config.yaml
model: "image FSQ autoencoder"
dataset: "seven-segment displays showing three digits"
image_size: 32
encoder_norm: "batchnorm"
encoder_activation: "silu"
decoder_activation: "silu"
decoder_widths: [48, 48, 96, 192]
decoder_block: "bottleneck"
residual_init: "zero_last"
momentum: 0.95
adamw_lr_other_params: 0.0027
batch_size: 128
Rows from block 6 of the encoder of a small image FSQ autoencoder, named by matrix and row number. Rows with one number belong to one channel. Each number is 128 + 24 x the weight over its row's rms, rounded and kept within 0 to 255. All counts start at 0. After the name is the row's rms in percent of the matrix's.
After each channel's rows are labels from the 100 images, of 14976, where the channel reaches its highest value: "strongest on" is what is common among them. Only what is clearly more common there than usual is listed. The data: seven-segment displays showing three digits. In brackets: how many of the 100.
# conv1: bottleneck pointwise conv (encoder.blocks.7.conv1.weight, 96x112x1x1), inputs 0-111
# conv2: growth 3x3 conv (encoder.blocks.7.conv2.weight, 24x96x3x3, transposed), outputs 0-23, a 3x3 kernel for each

conv1.58 101 [114 146 154 128 142 143 152 148 165 130 124  52 113  67 145 107 137 155 137 146 129 146 109 167 133 132 116 111 126  73 115 109 129  88 120 111  97 138 139 106 133 118 137 115 142  93 152 100 114 128 128 171 134 110 122 132 109 134 116 152 123 130 100  98 109 131 121 127 122 172  79 154 112 156 124 125 130 126 103 162 114 114  87 156  93 108 125 117 124 138 119 131 120 122 134 120  96 171 158 110 123  60 143 141 106 155  91 145 167 183 128 153]
conv2.58 099 [102 125 133 149 164 111 101 113  81  84 131 121 111 133 157 152 121 131  72 136 115 144 158 133  97 111  99 125 108  89 107 131 115 121 144 106 156 158 173 138 120 153 123 124 118  87 145 132  94 144 110  81 181 132 156 125 119 138 127 115 168 165 120 139 156 102 162 122 120  84 126 118 111 121 155 104 122 151  96  87  93 174 109 110 180 133 119 119 110 108 146 115 132 142 136 121 117 144 119 132 123 156 141 142 160 123  83 113 142 110 155 134 133 144 146  99 107  67  60 117  87 131 178 112 141 127  86 119 164 124 118 146 109 149 151 139 129 118 150 131 137 169 139 141  99 134 151  89 136 138 129 135  94 150 141 115 124 116  88 118 136 124 150 187 169 125 144 109 105 121  82 124 113  65 138 131 100 143 132 103 147 111 145 154 114 111 120 103 105 139 141 100  90  93 129 129 124 174  84  93  95 145 161 130 113 133 104 145 105 135 136 141 100 133 109 142]
strongest on: dark on pale (98)

conv1.65 088 [109 102 137  93 137 171 181 135 105  97 106  98 123 140 172 125 113 125 106 131 119  89  82 112  92 162  83 125 103 136 138 133 135 150 127 124 129 108 107 160 136 142 142 140 116 122 150 135 109 108 156  78 128 122 122 135 154 143 137 104 129 126 106 153 100 114  65 130  79 127  95 140 138 172 176 136 140 155  97 137  88 156 157 155 106 128 133 122 109 153 112 104  98 133 123 127 120 121 104 161 102 174 120 117 126 108  94 131 144 101 155 166]
conv2.65 090 [104 110 134  87 117 135 115 176 136 167 140 126 110 134 151 109 138 140 142 155 163 145 156 149  83  85 102 139 152 170 122 106  91 113 100 118 120 123 126 125 118 141 126 127 132 161 128 134 169 123 136 141 128 108 114 115  97 127 158 149 174 189 176  88 121 129 114 111 118 161 140  90 117 137 134 108 122 106 139 145 109 136 144 163 158 158 152 108 106 117 126 128 124 132 131 123 114  82  91 164 154 136 103 121 114  99 127 141  84 114 137  79 133 131 137 113 102 140  97 102 160 117 111 149  74 117 135 129 123 142 123 107 140 116 110 103 108 126  77  95 133 122 137 151 161 132 121  99 103 119 110 110 125 120 106 123 145 129 107 211 171 153 141 118 153 153 134 183 108 115 134  98 102  85 146 153 101 128 146 110  98 106 120 104 111 142  90  95 126 138 167 131 121 154 152  85 102  98 132 116 127 157 147 144  96  75  89 117 126  92 167 135  82 109 143 133]
strongest on: dark on pale (37)

conv1.19 090 [134 126 118 104 124 174 146 126 139 145 108 132 100 128 121 151 110 146 116 154 136 120 113 194 134 159  79 174 117 126  96 155 125  81 171 155  86 119 153 134 117  95 130 130  70 141 165 138 130 127 168 106 135 145 106 118 160 137 101 129 115 115 130 145 124  85 119 126 121 127 108 157 150  94 110 151 128 155  95 139  93 136 150  99 124  97 105 104 175 112  98 111 151 140 151  92 149 137 131 121 111 166 116 177 120 136 124 116 169 109  97 137]
conv2.19 059 [116 103 107 123 122 100 116 189 182 132 163 125 105 133 128 117 161 126 157 154 189  84  98 147  77 118 123  73 107 149 146 123 112 126 128 171 125 125 122 142 119 156 132 142 133 136 108  86 112 118 138 142 116 115 146 197 136 105 109 157 129 131 142 123 155 120 129 119  87 159 138  94  66 146 120 117 146 109 142 123 124 126 142  97 110 106  78 121 139 164 125 113 118 112 103 117 159 167 119 121 139 151 150 144 152 119 112 130 124 147 142 106 142 124  85  91 102 130  87 125 113 127 118 152 101 142 139 152 136 111  98 117 178 118 149 117 124 126 113 123 135  95 148 182 158 149 101 156 158 118 149  99  97 186 109 100 112 115 120 164 125  91 139 111 150 140 106 139 110 117 143 133 106 120 157 147 127  99 123 132  85 115  98 127 159 131  85 132  77 102 109 108 107 135  95  93  88  95 114 110  81 127 127 133 123 131 108 156 167 120 145 133 104 101 153  99]
strongest on: white glow (59)

conv1.27 099 [154 134  98  64 109  87 128 155 132 126 147 142 132 113 151  90 110 138 110 162 115 137 134 159 118 148 110 147  81 143 166  94 144 135  88 167  89 144 107 119 130 139 153 121  93 114  93 119 123 120 164 158 156 118 163 118 116 107 112 140 105 115 131 169 150  89  81 128 105 116  97 136 124 114  99 134 202 173 132 144 123 114 133 157 113 108 135 116 114 137 112 161 115 152 113 166  91 127 120 157 119 142 128 126 108 146 112 123 143 157 136 160]
conv2.27 086 [128 125 105 140 114  75 123 128 126  94 123 124 170 145 156 156 117 103 123 113  95 109 105 105 108  88 104 100 125 107 136 159 139 119 135 135  97 128 111 113 135 137 167 158 136  80 109 144 103 114 131 149 158 109 111 132 154 131 120 113 116 132  95 137 151 125 136 139  98 102 147 133 103 124 163 119 132 157  96  58  83 123 134 117 126 144 133 127 145 153 117 120 133 137 121 145 129 126 157 185 133 120 128 112 160 116 124 138 129 129 118 136 129 135 101  98 152 137 101 131 143 107 102 165 164 102 147 178 163 122 131 144 167 126 155 150 129 106 123 126 151  70  74  74 112 142 136 134 132 105 101 125 131 119 110 121 167 131 137 168 121 101 131 129 120  99 131 125 130 150 137 143 137 130 166 134 125 182 123 119  98  70 116 133 140 128 124 137 104  80  69  91  97  75 120 178 168 195 127 108  95 131 116  73 147 156 123 192 154 131 140 125 124 123 105 129]
strongest on: dark on pale (93)

conv1.39 098 [ 88 114  96 100 130 165 107 142 131 129 137  97 159 168 105  84 117 118 154 139 123  93 120 155 164 117 114  97 128 121 142 113 121 150 131  79 101 149 134 128 138 166 101 125 105 105 134 144 126 187 120 130 125 112 145 141 142 105 137 133 127 130 130 136 142 143 125 125 137 155 120 168 113 145 207 105 144 161  61 135  88 116 128 122 137 122 161 135  65  96 121 135 141 138  82 122 131 137 126 109  94 168 151 153 155 132 146 137 152  99 126 141]
conv2.39 092 [110 130 172 106 140 105 121 142  99 146 132  97 113 131 113 113 134 151 116 140 148 133 143 149  82 105  98 125 141 157 100 102 113 138 118 111 118 136 153 112 127 185 130 148 164 141 156 126 140 127 104 123 115 103 150 120  79 135 128 145 176 161 167 135 125 114 143  80 109 174 130  96 133 143 165 107  96 134 126 143 136 146 111 145 164 123 116 108  80 102 112  87 126  71  95 115  97  93 121 134 144 152 124 131  99  95  93 144  77 112 138 101 120 115 148 108 124 121 115 120 132 106 121 156 120 158 127 113 111 127 108  90 102 133 135  93 122 116  90  93 103 174 169 160 119 126 119  69 142 144  98 141 107 128 124 117 117 109  97 154 141  95 146 136 166 146 155 149 101  96  95 119 118 104 140 116 104 110 102 115  96  88 138 113  99 135 127 103 111 114 128 105 135 134 112 128 102  87 144 131 104 180 150 127  92  73  58 130 140 108 180 131  98 127 122 110]
strongest on: dark on pale (100)

conv1.91 110 [120 114 112 129 124 108  87 130 118 135 123 121 104 106 190 139 164  68 100 119 100  96 149  97 125 153 141 165  85 146 156 108 115 162 139 164 131 132 123 155  99 127 143 147 161 150 148 125 119  96 153 105 150 108 119 121 146 160 127 144 139 146  99 189 127 152 183 106 109 119 146 125 140 114  99 166 140 137 105 142 112 130  97 158 131 119 143 147 129 154 128 139 150 115 128 133 129 137 116  99 200 109 144 139 146 147 125 177 161 167 122 127]
conv2.91 097 [167 148  93 147 133 124 114 125 183 171 123 135 163 110 125 101 127 123 147 103  63 183 156 134 144 169 161 106 149 125 132 138  97  96 114  72 123  99  82 112 115 108 107 124 147 136 135  90 152 132  84 166 118  82 130 106 109 142 152 125 116 114 119 158 119 119 164 144 145 120 102  87 130 124 111 133 139 139 112 131 120 150 121 118 129 137 111 139 109 119 135 128 134 127 116 177 104 113 153 160 170 131 124 111 119 100  85  87  96 107 125 117 105 133 152 145 184 150  98 103 119 105 109 130 134 118  95 157 167  95 182 161  97 106 107 107  94  86 128 123  99 123 119 108 137 115  91 120 128 101 116 144 105 118 133 157 116 144 153  98  84  88 143 119 129 141 137 133 157 141 122 129 120 145 129 110 150 122 129 153 115 127  74 126 114 105 137 139 120 106 135 156 140 125 131 148 137 162 109 123 132 112 146 136 153 150 177 141  98  89 179 125 132 209 130 137]
strongest on: white glow (75)

conv1.80 092 [ 90 123 100 106 103 130 137 111 154 110 140 113 130 146 120 121 151 163  94 142 138 175 108 119 153  88 118 152 149 134 119 117 122 122 148  99 126 173 100  56 104 145 122 123 128 135 160  96 125 116 132 145 114  89  96 116  71  92 131 155  88 143 111 175 146 121 166 131 113 104  75 116 127  84  91 126 145 137 147 106 154 116 156 133 157 134 126 120 150 173  95 166 135 133 144 104 132 119 168 164 116 118 129 137  95 114 116 148 140 142 135 130]
conv2.80 105 [143 131 121 154  91  49  94 144 107 115 100 134 152 142 133 123  94 134  91 117  84 117 150 129 127 117 127  94 111 158 112 147 105 120 140  83 159 191 126 119 129  94 159 135 138  64 113 153  61 128 147  90 165 143 158 147 127 131 130  83 146 138 109 113 158 126 138 146 141  98 129 133 111 174 163 124 139 114 102  74 115 147 126 112 161 112 131 138 130 107 132 120 125 121 143 119 106 105 119 171 132 145 135 118 144 135 100  77 167 126 157 109 125 160  98 135 154  69  92 110  93 108 123  96 172 139  68 112 149  93 119 122  89 149 133 133 111 121 133 143 146 116 106 105 183 131 126 152 101  92 148 109  86 118 117 118 124 147 140  85 132 145 126 151 126 113 131 125 119 161 105 127 105 133 118 113 121 112 115 106 117  91 102 127 107 131 147 145 149 108 100 134 116  99 131 145 152 123  84  78 108 123 126 118 136 126 137 153 124 133 138 122 136 185 131 114]
strongest on: white glow (87)

conv1.51 108 [105 153 119 108 125 152 104 178 167 120 127 134 133 122 176 139 141  84 143 150 174 103  89 108 141 139 132 103 114 120 144 119 160 171 137 129 162 110  80  97 117 112 113 141 125 118 124 150  86 119 127 125 169 174 145 133 130  79 111 165 138 171 114 138 145 124 119 131 139  89 122 142 177 103  68 139 116 158 137 119  94 146 143 116 141 137 110 110 152 125 112 157 152 119 153 128 108 113 122 117 155 156 115 101  86  95 150 125 148 157 159 120]
conv2.51 094 [160 125  89  93  97  94 104 165 157 137 124 113 137 123  98 118 104 120 172 183 160 143 130 101 102  95  93  99 126 129 136 142  80 115 109  86 143 137  95 115 123  89 128 132 142 158  98 141 152 120 125 180 138 105 142 110 131 141 132 135 121 143 153  98 100  92 146 130  99 155 104  76  79 125 107 143 156 114 145 128 120 135 129 144 113 113 125 120 116 102  91  97 104  93 111 137  98 108 129 128 176 180  91  96 117  99 102  87  90 127 186  69 126 171 124 125 144 125 123 120 147 147 117 115 141 136 112 105 149 113 115 132 125  91 119 123 104 110 114 126 114 111 117 145 192 126  95 161 137 109 127 133 119 142 122 124 114 148 134  92 104 128 132 126 150 118  81 134 144 146 152 112 121 126 123 112 148 139 149 168 109 108 116 120 109 140 112 142 158 131 122 116 144 167 125 150 179 114 109 101  97 186 167 122 169  92  94 159 144 103 144 111 107 151 127 123]
strongest on: white glow (86); the digit 1 (66); first digit: 1 (29); second digit: 1 (27)

conv1.37 109 [111 137  94 124 166 158 115  85 114 128 170 125 123 142 104 138 128 178  89 126 142 158 143 110  88 124  98 127 146 122  89 162 112 148 133 119 157 132 160 163 133 135 134 119 175 130 143 128 146 135 115 153 124 126 102 117  86 119 136 109  98 130  94 151 105 161 139 126 140  99 136  84 133 127  82  83 143 109 155 141 132 143 197 152 117 126 129 146 142  85 118 141 129  94 146 142  93 142  72  88  98 153 160 160 140 125 118 133 120 116 139 105]
conv2.37 087 [110  94 123 147 116 103 139 131 104  91  95 105 114 121 116 134 118 140  82 103 101 111 151 147  65  97  91 112  97  99  97 137 124 137 173 184 142 169 119 151 130  98 140  86  97 112 110 141  96 123 124 116 127 114  99 101 117 112 125  94  97 104  93 129 157 137 140 135 134 135 158 132 121 146 133 132 129 113 108 118 110 106 114  92 128 144 114 113 141 112 152 114 130 180 125 124  97  69  90 137 127 160 149 171 130 112 132  82 181 141 165 131 104 159  99 109 139 105  98 127  98 122 139 123 136 142 138 112 108 123 121 123 121 133 130 114 124 133 142 148 134 142 109  87 153 140 177 163 140 121 193 152  74 130 138 131 148 136 149 113 154 142 153 159 196  90 138 137 108 106  82 163 138 111 162 131 124 113 107  99 126  91  88 137 128  85 145 140 131 145 130 101 116 121 120  78 121  99 133 109 106 156 137 104  98 118  90 141 133 101 124 149  84 126 111 112]
strongest on: white glow (99)